A small sound classifier, trained from scratch.
Model: 1.61M parameters, log mel input, arch mobilenet_v2, norm batchnorm, activation relu6, depths [6, 6, 6], widths [40, 64, 120].
Training: muon at rate 0.017, 10700 steps, batches of 64, held-out accuracy 100%.
Rows from block 10 of a small sound classifier, named by matrix and row number. Rows with one number belong to one channel. Each number is 128 + 24 x the weight over its row's rms, rounded and kept within 0 to 255. All counts start at 0. Numbers have three digits each.
After each channel's rows are labels from the 100 clips, of 14976, where the channel reaches its highest value: "top examples" is what is common among them. Only what is clearly more common there than usual is listed. The data: melodies that start on their tonic, played by one synthesised instrument.
# convs0: expand pointwise conv (model.blocks.10.convs.0.weight, 384x64x1x1), inputs 0-63
# convs1: depthwise 5x5 conv (model.blocks.10.convs.1.weight, 384x1x5x5, trained with AdamW), a 5x5 kernel
# convs2: project pointwise conv (model.blocks.10.convs.2.weight, 64x384x1x1, transposed), outputs 0-63

convs0.307:149148101121150151096120140075161136084108172109142112140096134164119162165124157105126088138139150088090144134128125125157121087134137130131149119110095129146102131154114120139132066160120140
convs1.307:132120107118080094106146156114089114145165163130099110129096166137121114133
convs2.307:118095126183150114096128120132106149131171093160138128099150143107128125160120151151087111134118126172142129169137130138144132112115147122131161097145123096095160186160131170122166145141102120
top examples: pace: fast; sine tone

convs0.163:120131134153136166075138132129156101083149108082154110128122137162158157123127145131124145118118128128115112139107109086113116097186107130133152113135090148103137084132171153101129118100166163
convs1.163:134143113106088138150118081078154151144115096126138141115082137132119102109
convs2.163:156124114082127129152081131151133129128088101116102134111117117106072156117176128176125115142142145120162131118148114119123165151157100119131124112109086132135124163150076089100139109107157119
top examples: pace: fast

convs0.30:152128110092189098121175129146112103115075107099155110144162138140143140139138138142113146121162157131115168149120126150140119101142122084167093106132106112137112143149158144133124092111176146
convs1.30:135124113099115119091102094090115105116107112092097097084092131128132109124
convs2.30:154134112136116080130116150171155100123103110130148168135087074090123121097105132109116174150160118116166131140117151132142109096130095168146100109169103107150119132146139145164120144140133107
top examples: pace: fast

convs0.160:127100134162138139113088149112139132153177157150148109096130126184095140137112088139118121104149126138132123099152125130151095084124116122143139155129135145140154105128175098195140117087106134
convs1.160:137142108100149145133081103151161125081080131146113098095135145127127123143
convs2.160:088125123126150128149111088121151150130123124164129123141161176135125129115156149113108164130094166139142089125114142137107138095145144072145085066085127111142162121116138114112097093114136139
top examples: pace: slow

convs0.374:145160130128145136118113131108138122166118104099161139122112144136106151127114139128125128099080162074115136143135136141081071159120104156096125128070128145137129113114124055154149131102123135
convs1.374:134129121122132142077117119105159090143176096149091135157100127101117140111
convs2.374:114105114137130123125146142151113140131157160153113150121145118117171113160165106100170179148161114162098115125165162134146118114108139150079140104116109137142107109107145090166118179114111099
top examples: pace: slow

convs0.201:098089097164156139123144084120116115120117094106110144153142133134161149162166124175126141102112126168090161107130120142121161094105119142131137053130106105123117103120143103127124113125148095
convs1.201:128146143106078124129140129072155169177126104143137140124103109137120124104
convs2.201:137127167134125125168102130122142122161064103150129125091175133108133138142109088141099129137105154111159142170147103107117131134135098121144137183080126117146121142121101125117146149080169123
top examples: pace: fast

convs0.113:131133102136140132116129138150117141110114091125158136143135188136139108180147119119090142110125169125166122142131118132118089156109155116136181059150079091111130148132119115107122152139096125
convs1.113:125125100099115134128077115166136174126124182138156120116109121111104100119
convs2.113:062125124079118141091132115122164108113137105110138107145175177105149141138136107099128106139132133131124164126116087145128178116127132119128125153133105136151080121150167141089140121108173139
top examples: pace: fast

convs0.278:122117119102156110151125149111165115120146129096108149110122121112157143151079122126102061159151110117122204141101119148111121083145116152131158084137106119116131111117114119134119136110116176
convs1.278:140094134133133144124087098134158074091094149141101107110140102118134149144
convs2.278:157129098136140117148143138112120104166128169099140107127121123184106116099118136129132163126199155107133150108129129081135121132146122069088103149134138115118153122092102111083140115107149122
top examples: pace: slow

convs0.17:131130132132151132113087081141116157098082171133131096105106142104073105151152107115107132162117115153125126097135148146080072104148123113143130142149146096120084128149105128163119127129103121
convs1.17:128138132131127129109118095109081071096078112107113143123149126138148152151
convs2.17:155130144159140193094119141095085141140126158156094164116109111098130155165107104111133106125170110142136125142133132140094149114130107093107127173114112133113059133125122165126136133141142119
top examples: pace: slow; sine tone

convs0.200:127171151074129114117097099131132094126134124133155122121092142185146103144104135140104118156113161166113106102112142130155086112094138139147112154156128116161153105107109116177104137118170139
convs1.200:141153127118078143149129139074132147127141072128135131122080117137122133096
convs2.200:111172150154112134208102143161099165128123124145118131103132111126139106109099166117108120154131091119108128134120138121150114105115146112147111138141125126116145068075109123105134156107080108
top examples: pace: slow

convs0.23:129106110114180131122161082121129112144099085137113113132094122124103115103112138159074141143179112135082118144121111091164140146163142117112133114097131124119112128137168100081143141101102117
convs1.23:110110109132126106139133133139129127139141142170174196177159115133126127124
convs2.23:107140134131101106161122113162115156111140145124106141091162153160107153121135138139149135122099172095167160150128084115132170097122124126146157173108090127112118104092106123148128109141155180
top examples: pace: fast; sine tone

convs0.320:167116147173102154134134097123152108120105080158100101155157117112102125146113125138134153125144136146093140129141155162103133132135089120145123080099142129122115112172187105131138158122178116
convs1.320:127132131145139147119123144130134109157210176131118137155139121109097104130
convs2.320:126109151088109146104131112167137142095120119168107124130131118122154131085138092184124136095146126141126175120137097123101143102156124120152134142110095102086145117118071132165119114107087156
top examples: pace: fast

convs0.226:094093121156173133100152134130130113131163106115086149133153128107168129144087120142123144118107119110137125133162188139091098115126146160169149126103119107116162130111101158089100129107090136
convs1.226:132137114119126150118091128152128112117200192107124151136126129126105118125
convs2.226:126154144057148210139170108121124140123125183113155119116149112125178127116139140128117145167139127153134090108117142129097144130134102098103137145116153100124104128136129116149155119130124162
top examples: pace: slow

convs0.299:163138107140140113137127082128093118109106151129147157071138127113116143135069129114073134121092123102092147133136148116193129136138136146091108164131126113119131128095146139119140102170099126
convs1.299:135134155145147141129139129129099096109078087100102110089112141142151152162
convs2.299:123113117144107150146084141124079117131170171128101161128166119182156110130111128145138105131098127097147153160098127164106145177088113113122137179133140133106136148120098094125102130128115119
top examples: pace: slow; sine tone; white noise

convs0.297:145160153153147095147135110086175124105108187105126123143151151139144107100114114140096162140140109102137116152099103179110160116124127111130124118124121132178168152094114117156153136118110163
convs1.297:108113110083129101151145089134097166134120148100154121099134101139108086137
convs2.297:100167136083105095094093126137112126110111096143113129140113124086174133060143153111151133146074143152134141117161111139124119125149141126102146113095132123145128102139128161097105132121079111
top examples: pace: slow

convs0.169:109134137136118133118168149117118111130141135103127140133096101138156128107140183144094168127123094116142140083187163130125118111073148158105139160097130146139102178113150124157103118113130090
convs1.169:146116081119128151126099107124140118094113150143106071142164130113083127134
convs2.169:102093126085093101139118089158113150136147119137137135131143104137162083104171092123119157109114154122153159111082103123123118177127143072109132152087121139160129132136107127142102144103143115
top examples: pace: slow

convs0.124:162149125158134124129115087089151129128108142125064082163126155165134160123111122143090152123156122148112159106131172121156148145135099131085139077138132116141141095148166123111124155133136120
convs1.124:124123122137135137104138147146173144134169200154111162140143135109107136134
convs2.124:112107181110113119132122125184138119133116147132126098090126124128087132108096139182124141146138183126152169156171127112131170102146098114161122150098087124094154111118122144147143114119134130
top examples: pace: fast; sine tone

convs0.296:154128139134130151112138146105126145126143105144100122159091120132121137110087145184106152187124099110098138130166173109167124170153126139126168136149156181164114127110145104136147154127113121
convs1.296:132110125119138200126122119105204157138125109155127137125118133128126129124
convs2.296:155138140109091101168115126123148118095103154138067093131124164122147127134129169129183129148158177116126118114137121104116132155123079136157114112167138144158116090144114099136126127099132162
top examples: pace: fast

convs0.85:115143057165126130146165138118138163141129110125135139100100075168105128132075114137101112123113127172132101139128110119131148113114139110131096130074095127135160127147134112070113114113132131
convs1.85:094142155123131089115148144149095120161171152103107142166107095120121136107
convs2.85:119149112139125153131146122142062134134139126130125138137099127142146115156170144133131154110207113096146124099122113093137135145148150087110158130164094078075121103115126121122107131123097130
top examples: pace: fast

convs0.375:167124114190119145123125111096146130114112112129077115147134131156092180141127151145110141136163103145118145121126184131127141123135091100074120066132127112127134092133140123091116151140136124
convs1.375:142134144132139131143144134128116132192200155132133162141157152117137123117
convs2.375:119125157113116131153146129185144155140098135156131100093116125130121119116100148169101142116141142123166203147151111130139145092154101119171177144109103094105168123135119125148149148112124129
top examples: pace: fast

convs0.286:119100121127130108137145101109149151141139122144101138101111121137141154091068135141140116174126111119152182118124158147093153078136146142131132139096093153136059119130146131144090143148119167
convs1.286:123128128133113162135120110152160122127156212142112112141164109127152127132
convs2.286:120085129121111150122154109145120139125102153095150100124128131140086162130140150152145149104153136147126086174140106116151156147143097105116128118117106122144153169134081103137195076112128109
top examples: pace: fast

convs0.143:165122122154128153121103095063165159138127141131097132137110131159157152145123146141107108110137124122093144110115131109137143073133118117140139066066143125133116117140138137187115120150148115
convs1.143:129130130131132121117135148129095111155220171130122132141151148128117117130
convs2.143:113121198126137135138148108137147151088091130151123108097157136125134129143125145185103110120145162147162135149138100122108139086131129130162155132126085086066167151131148132131141135106122129
top examples: pace: fast

convs0.159:172174111119145134124111115108109132146153136079136134121138165141117160124151127139124166101169095172144172098132148143122131140107089113090148095106183169154146130128119120115134108124158132
convs1.159:146130138130133095122108114095072110112113069102122099105094139133121122144
convs2.159:081127122131151152144109145112145120141148116116119120141112148166116091151149119114125186192107110113140126157096186111130107124118150138168099085148141109160104142118090121157124109144107122
top examples: pace: fast; sine tone; horn-like; white noise

convs0.378:090100124115115177136113119120096090110157142140094149080125153146097154106128131138102132127135107113114172130108079143155102155101084087123173123141129114108117113121145090145128153156103124
convs1.378:126131134144160090073104096108103112122126107124158163168133135131139155152
convs2.378:115125131180109114123129148122158139152147128117133100142135167111148082107134090155131094163121137113126080132111138135131128172150092132111104138149122145162116147096100166108159166138158186
top examples: pace: fast

convs0.301:133154145134127141071123109090116133156118120174068148114105125172136153084132121172127119101103116118086171156120118111116144143100100137165138129119169137104142132114135100155113112108127150
convs1.301:136130127120140092108135114106072096132105066103136117125095126145124158122
convs2.301:164144158131150161103122118130134146180106153108091106136117113141127148131149151092133156079145103128122171146107150106121138119130097111165144121098126113129180113124101082155130128159085161
top examples: pace: fast

convs0.49:109142122152161129098138115101159126108131129097103147152141101118109132113132181135062084099137174138113121150111080115149109107176105116126159116087117124116145166123121131116164120157125138
convs1.49:109094093151139152107108133172163153122071118141156121116101119128116113132
convs2.49:131139118099104105141132122095178122140129116088145107099117145132159138133146129148138068150158115089140129119090087089096135108127154126131116152119104150165114120108160180118139100139175145
top examples: pace: fast; sine tone

convs0.336:112149099125153144105124153124109128153083094137105168146101154123137112148103151152123077148091142171095091125123150173125128116119143114098142087087132119137143115100116112124126173083119138
convs1.336:128122125110095142110191133098108125180112098120118142102101116150139108111
convs2.336:174109104139108136133134125131148117120162154129092082128136098135141115168160132107139139084128094101123184117141177141116114122100146122103120141191158144072123119120115102143121125155114129
top examples: pace: slow

convs0.194:103144139167124110143102112112155122130147089119133110121112142131100107175165126174103087185139123076114128127162144129122133151164068138144129134108120148129123130113101096180131131150142129
convs1.194:126147123106115140119153102108162155132093069169139116110087140129104128110
convs2.194:106150115084112142121127112132133123110131077109132129136130097139177090116167175081143127123119142104160119121114136111176112161098129131154126152131157112105120089113153101110107092152078131
top examples: pace: fast

convs0.235:119144170110113167143135142122120082112140137172116193116174127165118154098102132128140116116089095128100156135116136111137122100113103136087132126132123173132144093142140113104124159167163116
convs1.235:134139154149149138122140114112086092093076094113126129137131125151132151176
convs2.235:112133168101119144093130144124127141139134146170137108152110153132135144122097091146142142108114142094145110078089181144111168099123147121128134114138113159176124124074115173125164129141128164
top examples: pace: fast

convs0.32:145144180152163141114113176119124103130119120108188163116134102102134125086150165157144137137127116113129114193101114147107125153143151097156122143094125140104136128132177127122116106093122130
convs1.32:092134119100126085138156096118080115151127141078133162125122118099130112115
convs2.32:137162125109147081073134093137119135132134102135119181129164133090112130114121152119089120135107128147195114106104113109140133129129100138104132111121147098077167120119147103125146120165103097
top examples: pace: slow

convs0.59:155151134144158118117077130111110152149096122128138140139123121104126124139151137093130129140102142114150111091146094126089106122136107146088163096117099123138099086081149067114146119092101168
convs1.59:134096105148129116132129091159093168161094167105146120131157109117105141110
convs2.59:131159145111091129103111129150138114120079113119147118112129084127116160146159139115105130141077122152194090112139160132111140145133132117161110131120147143118167111090188154132127148119085135
top examples: pace: slow

convs0.373:128091098181136129116119152160126154109132116169094104085168103118116137139160121143098147127133130123127165098161149143125125132103117156182140115125138115142134142116134078086138130106177161
convs1.373:132123110134126158109114130142134133125152144132102125159167091060087113148
convs2.373:130145103133151123114131119125134197043143086136141097122157123123133123121105115127153144119105140103100129157160102134117115114099111138125150148128092131113099100081097140105114119090096142
top examples: pace: fast

convs0.207:167128078104126089153162128098128120165112119094145139142151128124155113117125136103119164119147131148113149147126154133128134121089085127138081132074140136089135126099143120087061128130143141
convs1.207:140142137137138107103100115102081107108095074099100094100111120137132135130
convs2.207:124122127119131117134133098123113115150171141110109128115091135133100133119123144138111174169125106107150169186063185102140098145139129166143090119129139107133117128105118096142134108078113118
top examples: pace: fast; sine tone; pink noise; white noise

convs0.229:117172110121132120111100153121116132167137076119105146127182110119120126118092101147117131137141166137150115102127152113100158118203109127122136108102118124054149159114127121156124127132106131
convs1.229:123109086124137153129111112111195141086104099163137107109130115124109121133
convs2.229:089090105133129113098118105132155111121122107085086138121154182138118105164141137068159102119152146123111132112144103101155131168127110118133168122134120161093138133127079134150145112152142153
top examples: pace: slow

convs0.327:120110093163126146121139124115129176101112087136161132124119141147096105151109115119128115168141098165130125136130148120103128149072093159140130113127112104134140130121140143104086143055182118
convs1.327:130157115109120109120120096120121145174130138088110154158140081098094099118
convs2.327:148138096133110095130101131143109149146126091132106145137147140163163144129146095146112116077144135077138164109132132154104106132115131134140126158106127110052135163114160146118097151151094162
top examples: pace: fast; sine tone

convs0.7:132179155102180144145106133101087147109091135088157138152153155093103120130171140117124127101121150111106125096089132133120127104090137161143133122134136080131118072111137115119150117111116107
convs1.7:111088145123101143106113143110205121123143110136119138157095106117143142113
convs2.7:169128104123154080120127106148128123115145141155103113137136108134138101126086105100153130123130096127097123163154111095104159124076110107111130129073083161118125154100152105147109129102081132
top examples: pace: slow

convs0.218:144157146141113117116113146140139095150122118130110177155141132141181139092107110145080128118161114151156136101091150154145136123172121121096150131103103141088155174125139083134124124145154172
convs1.218:130130122119118155144120119128212186130128124172126120117130133125141126145
convs2.218:071131116136149174103115076115125108154137093103090148115137127169080134110102139121112171129142112153131101137161157123144141157125135087109162107118142151149163117133097149153132110116146147
top examples: pace: slow

convs0.338:112112152147138110114175109139130147117156118123140140142105132126086130139106115093158134095168162101093141081102142088100142113097166136124151158112134147128160140110157099163095097105089141
convs1.338:111124124152123115149102143086154136111199123133142120145110120096098137094
convs2.338:133123109159142151132094120116132121135148127113181143124078073182151106152141148138153153136110111149165115117120128119188120134153178090107126177145112152123124150146123113145126137109116151
top examples: pace: slow

convs0.283:105124120126152129124148124094139134121134065100113101139136118156155164127161145157115153122129128159127160124129139089091104109139136120162152131124068135134161153138130100096105190114082123
convs1.283:145148137125147090104109129128062099133134107112090105108098136143149153143
convs2.283:164129125112148134139111135121122112149161143126109099117116082136128158114135158158083188120117130117102119180088152100119116098074118174119110153100127121113140157121156102102143130159110142
top examples: pace: fast

convs0.0:154121092127122100132157109096142094163128127087119132133160136135139134101154109076135153125112159157150138156108157159107127146083126139123088146076130123126099092112140130086091112098130158
convs1.0:139140131135146101115103119092067101114111081103104111098100109121130143133
convs2.0:109092191149107137128150109143133118135127132119106112126103127107068143148088121151096149177097109103115155164071154134104109129146126156135112125129123127159111135113133124163140118075108137
top examples: pace: slow; sine tone; white noise

convs0.103:125113105105105134118139138139103138155151147114146158142167098119172167098105108093084125143150134111093134093124153139110122126125059158112127155117109142120136164157142137154103085131117170
convs1.103:145121125133113140152118100089179180124100081159152122119121139128117112115
convs2.103:146134105138112122088104168122134123140119083092127141142161136157096113128131098114139131098159120156168167114154128124190164159091118102122116120119157135078134120083138156127127118139164128
top examples: pace: slow

convs0.287:123125128152175090134062117096174113099109151150090128093127100132122125160140094119132167177115117140126122113159143180134155103120095131146117109148140108100151141111118126164142119142139139
convs1.287:141121122108127096122111133154077132101142148083149073166123112150123132132
convs2.287:157132154117104121117147131120117110106120129089139122128131125129121104122155144107114095131148127096110128134165092114129137114148082112094151120136099114163033103147153114070109102130127158
top examples: pace: slow

convs0.298:166094129141104162128137153155144102144180127130103117143128103141090158105137125105130135104171127137074142109179091065104116105102127138125128123142126123109115130140119131157112104078116148
convs1.298:119135133140100107140112163104144146117200097130108108160087114134126140126
convs2.298:126171126146131154161108144158103124122137142135152143113109089151091083150134127090117144135086106147175101111123146118104119153091124143150120186149131124101117119105185169121105143138123146
top examples: pace: slow

convs0.208:158124195124163141103126085111154139150164095124108098129154155136118155146125118105148142141127157134122124095149157156110149106142116130151150081135135112186099130137148135159173112108145111
convs1.208:105125129150127120090120139163192108109107143168152139101146131120117097107
convs2.208:126130113132110082111169140154089105156087124161124127134162148121147158132119139110134143093144128142147179161091116140138151109118158163161100139097106109099116133087091100147099117127148157
top examples: pace: fast

convs0.365:165153176137184134139099121117128154120116138122135127107121162102143107189138131104155141107132135119139134113130122093099101127144114110112146152079136108160142109154133087182108082103124139
convs1.365:145113139139148086064126126123096094132139120141116154143072125130114142111
convs2.365:153128123149133177109156123146154082119133149142084126153079093103155155149141116118097167118152108151151165106141142099072125082095130095132124137098133120127157113134127120116149157126111137
top examples: pace: slow

convs0.68:096117127121156093111128148143126149111092118122133139086152131134169122152159086124116139093139153165178175177116124127125131110114125131167165111094160141163105120139167133151157122159144125
convs1.68:098084129161131076097127166162139112116165131116115130148139103121122148149
convs2.68:198100176112113143141117083109130152107145117168104139104115103166095160128138142149124155131123139143103132156143127126106158126156123095113151175121182105166126133120148128099111132112129107
top examples: pace: fast

convs0.279:146110118105160121129139130158151118182104134114148157133149145147157133112129139184112154118152152132123130161150109129127079083130151164163142139107104193135105130142106089138080133137133124
convs1.279:108124122107150123137135165161100104105159160101093103123160112108115140171
convs2.279:158124133033136140124114115140116075108145160146111152138135161063129134142152139163105150139133115110136119119106150109141097143144113121100122134109132147116146113185113134111155141126108115
top examples: pace: slow

convs0.249:140138140168130128167109074149166137186117132137089126140164117124080134103132160149110128076125134132142164116156113141114111096123121160081148103101131144149125141136166137147123122162110113
convs1.249:105143104106118093121121145201113122133155186109117120113137119135132141132
convs2.249:159101144085090145132151138150104127111121136125098117120140118138141117145104200168130097164146149141125067128114148103139165142154103093137087117080107130121142139129120132133123101087129123
top examples: pace: fast

convs0.171:124146127158146159094111136100130129087100114112110093130129175114103112143185113130111145104102145100124117136158134103107102119092052118116139159147146129168124106128085142130151129150146119
convs1.171:109117115112134134098134155161109097115181196120111131144149117112118111130
convs2.171:145151109142098128129098066100168111115135121117133120095123162133105107109148172145154155141171165141102159141160145116146126135092137161096135159102171134122129131116087164134124111107152145
top examples: pace: slow

convs0.273:118126067196165124111127090160133159135143123134114106131109112156097143150111109142123096150145142158149128104139126149083160158137123125107112095140127132120090101117115130119140187115154105
convs1.273:112120131124122110125123127151118136111146231122137126144147125128111119103
convs2.273:120125126092123142119139128112097152128129121104103069135131102168133163113110144105142123144130177126187138086099140122116151113097137147136108141094095187113116113115074139138119127108124165
top examples: pace: fast

convs0.181:142105108099127127141132147086117088160115121143139117090125153127140084125124117117190090133130147171125153124107150161118160181120149115130058120130106108097118125104140170134131118142129118
convs1.181:110109125141096164125125156092207119105141126159116126125124138104128142117
convs2.181:093093082106155141104132124115128139099138167166166130123126144154140153128092143089122098140139143133155147098115156143111122088126081175120145102104116092125132109107146121138137117195130134
top examples: pace: fast

convs0.204:176147144094100137113142126119144121128138167174132084129103093099118147126124167156125096136112178088131150122133136157154138158162119114148145126133070135134117135153159119122093157106136164
convs1.204:154112118119126135112132156146110124148138122103134116086099083128095092071
convs2.204:124172135139150086084095111080101125120139127099119111145120081072146094129118138119114140131122113144149184119112096139125125155161138146113177154121120147111121121145152170118115094119112107
top examples: pace: fast

convs0.138:128144105138122147142163123134070115131155139110142131129081109146122128162136130101122077112127148119118152092088148082081126112112097137173162132119103113155110147150165166154123125132164142
convs1.138:107112112109095110146144152101104168162133119076117153127100119123103093115
convs2.138:088148114151157136128100126075128165119109146156165113124166117127131075178136127161085109139141155125136100125124107111125120129134169146115136159127146135144125142077139173138108146122093090
top examples: pace: fast; sine tone

convs0.129:103089103106135089135147143132118137146143114117180144101107109121157152109079104087106098130144089140160137142140150142114128104091138132136108070148164106136129105132162148127093111113087120
convs1.129:135111125108120143167134115088119180162097099125160110110085141135108126117
convs2.129:121166134143146088098093131147132134122117111121157166134136139146162096114140132110142119132126135164173162121181189149147144150097146147144116145152129125110083101106162129125108166159123095
top examples: pace: slow

convs0.91:125118126138133181107151152133125094110186129132140136132115155137158109176164154126117116075109178159136134131090102108115140101128109138108159090110116143129114158157157140173101146128128132
convs1.91:117131100092120142177134116112146181133091103152120090097110107128131123122
convs2.91:111160124139146159142135110057183132114115119114127120128179119115122115103126148141071083180150157121150111150136123138114141124159114127148106157106127094159109152116114144106165139118145123
top examples: pace: fast

convs0.83:145141103156134137116101098113144115175101105094123133143135144112153147099126127118122133115146143189112156106141130161108101131098082101078151101122117152141158172120135091102104143091156142
convs1.83:138135128130133098109097106096080096114108077099096107108097136131127131142
convs2.83:070104144141126141159124122122128134129146131122112116142104128174117125119132120095113191175107116116154156155081170085150115119106137166161100111126128085155105131113093114146121121113110110
top examples: pace: fast; sine tone

convs0.277:102105121140148110109090090110102130122103176124182130097111139093103146123148145125136154149142111152092170130158160129102116154113109143082151154123093130115096168143106107125119164136115154
convs1.277:117139133151135115096098121098070089097108097111097109119107133137148147145
convs2.277:082096111134130144110097120109070124142139140166108171160110136196161135120143120144133157137112152105118132152117127124137110112082119145114126138148170139139064127153124135132092135141122155
top examples: pace: slow

convs0.239:168128116167145126115116112112124120138092095138096110140143152131147128136096133157138129139170133123140173103157140138149129156138131103097095071171116161172173128137179103116126159135152131
convs1.239:137137140148141134118125136160131140162174204123160148141151116138136132104
convs2.239:108118161080094139124143136186147141123131159149128125082124120123118160101117152180111140088130135123120167140125094125140161085141124113142160159091106090099156092123092121113128122129132141
top examples: pace: fast

convs0.37:151108140142174113116179127156126136142170091157145142116111141172131116126132109165124123093131130154102123102151163092095134148120116123106132168063126136121161155099119132091134143132097155
convs1.37:145143143135142131154161128145086099119102097076096105105096115100137139121
convs2.37:167114141108134106146150127125163134140132118108151121132072103138135140162132104162126127122135097139178146165112192066094154101085122135153127132129165121162146126111130125140115112128095114
top examples: pace: fast

convs0.135:112121132125123146173131118151107140171152144131098142138125125112190115122076123170105137108142130137137113104109107089115109108087109104132107120119123101204127158146125140090161111137156137
convs1.135:128111098113108150183155147149095092114117082132146157144145125122136114153
convs2.135:123146144132139103128101150155106091122139108113172113104143126103135188155162118131127118101127098147135151156117126129095132151128127154160156108156093109168150123046117107128093106139123124
top examples: pace: fast

convs0.42:122157149128105145136123124126103095089123118131075141088140112140125122106099149138152120082092138114128129112120115071153105155131125138088145141136128114119148110097175157138124139173190161
convs1.42:158144192158174136127135127128130098102108112132101124141101130098100131104
convs2.42:107107153118097153145167135140117142161098156134066138122158129140144142145102093126148127118157166109148101122098130129106162145163118124132112123118194173144134108148102161135132137109120175
top examples: pace: fast

convs0.1:116174120111175159145130148138076136125106140134143140101110078118133130120187183111115132130142124135117136159138149164103168132118134145140114091150146120128147101119158078141140156159109146
convs1.1:136144116114114151135083140133167110103149129109117129086119077137181127118
convs2.1:200137078150098136151141121158135126141174135123104088131124147158126132107114090076146141087133139126117166151115138145122100128117118147117117120114158136128146159074146144139125158110093122
top examples: pace: slow

convs0.221:130131067122167165118148090107140126161140136119086128122161138141132139099116174109117091157167115118168126137129154133130091129089097136119101157092105151172122115134158126113145121151116153
convs1.221:122117118126121151143114114163194135115118169176131171110122121111147116122
convs2.221:119124146099104148161157114078157110145126143108120093124127107101108165111110113165130143113128156124069117157109125152140159109136123111157157121173139162080119128127094152183140134106131118
top examples: pace: fast; sine tone

convs0.382:091119129182145167128117118152164165118155106113161115124131094124126106130137149166139147119150137131149153138135131172102152164105097153126170098109131096106120124145129131088146160150180100
convs1.382:113115107112131093119114136157129140123156198099107130163163093119121124128
convs2.382:180119106113132082142113122107102156119142105124087107105128102159168169095132159122103123153120168100166117145117168137136162085135113145160144143101122165117095110129100133150131112104123122
top examples: pace: fast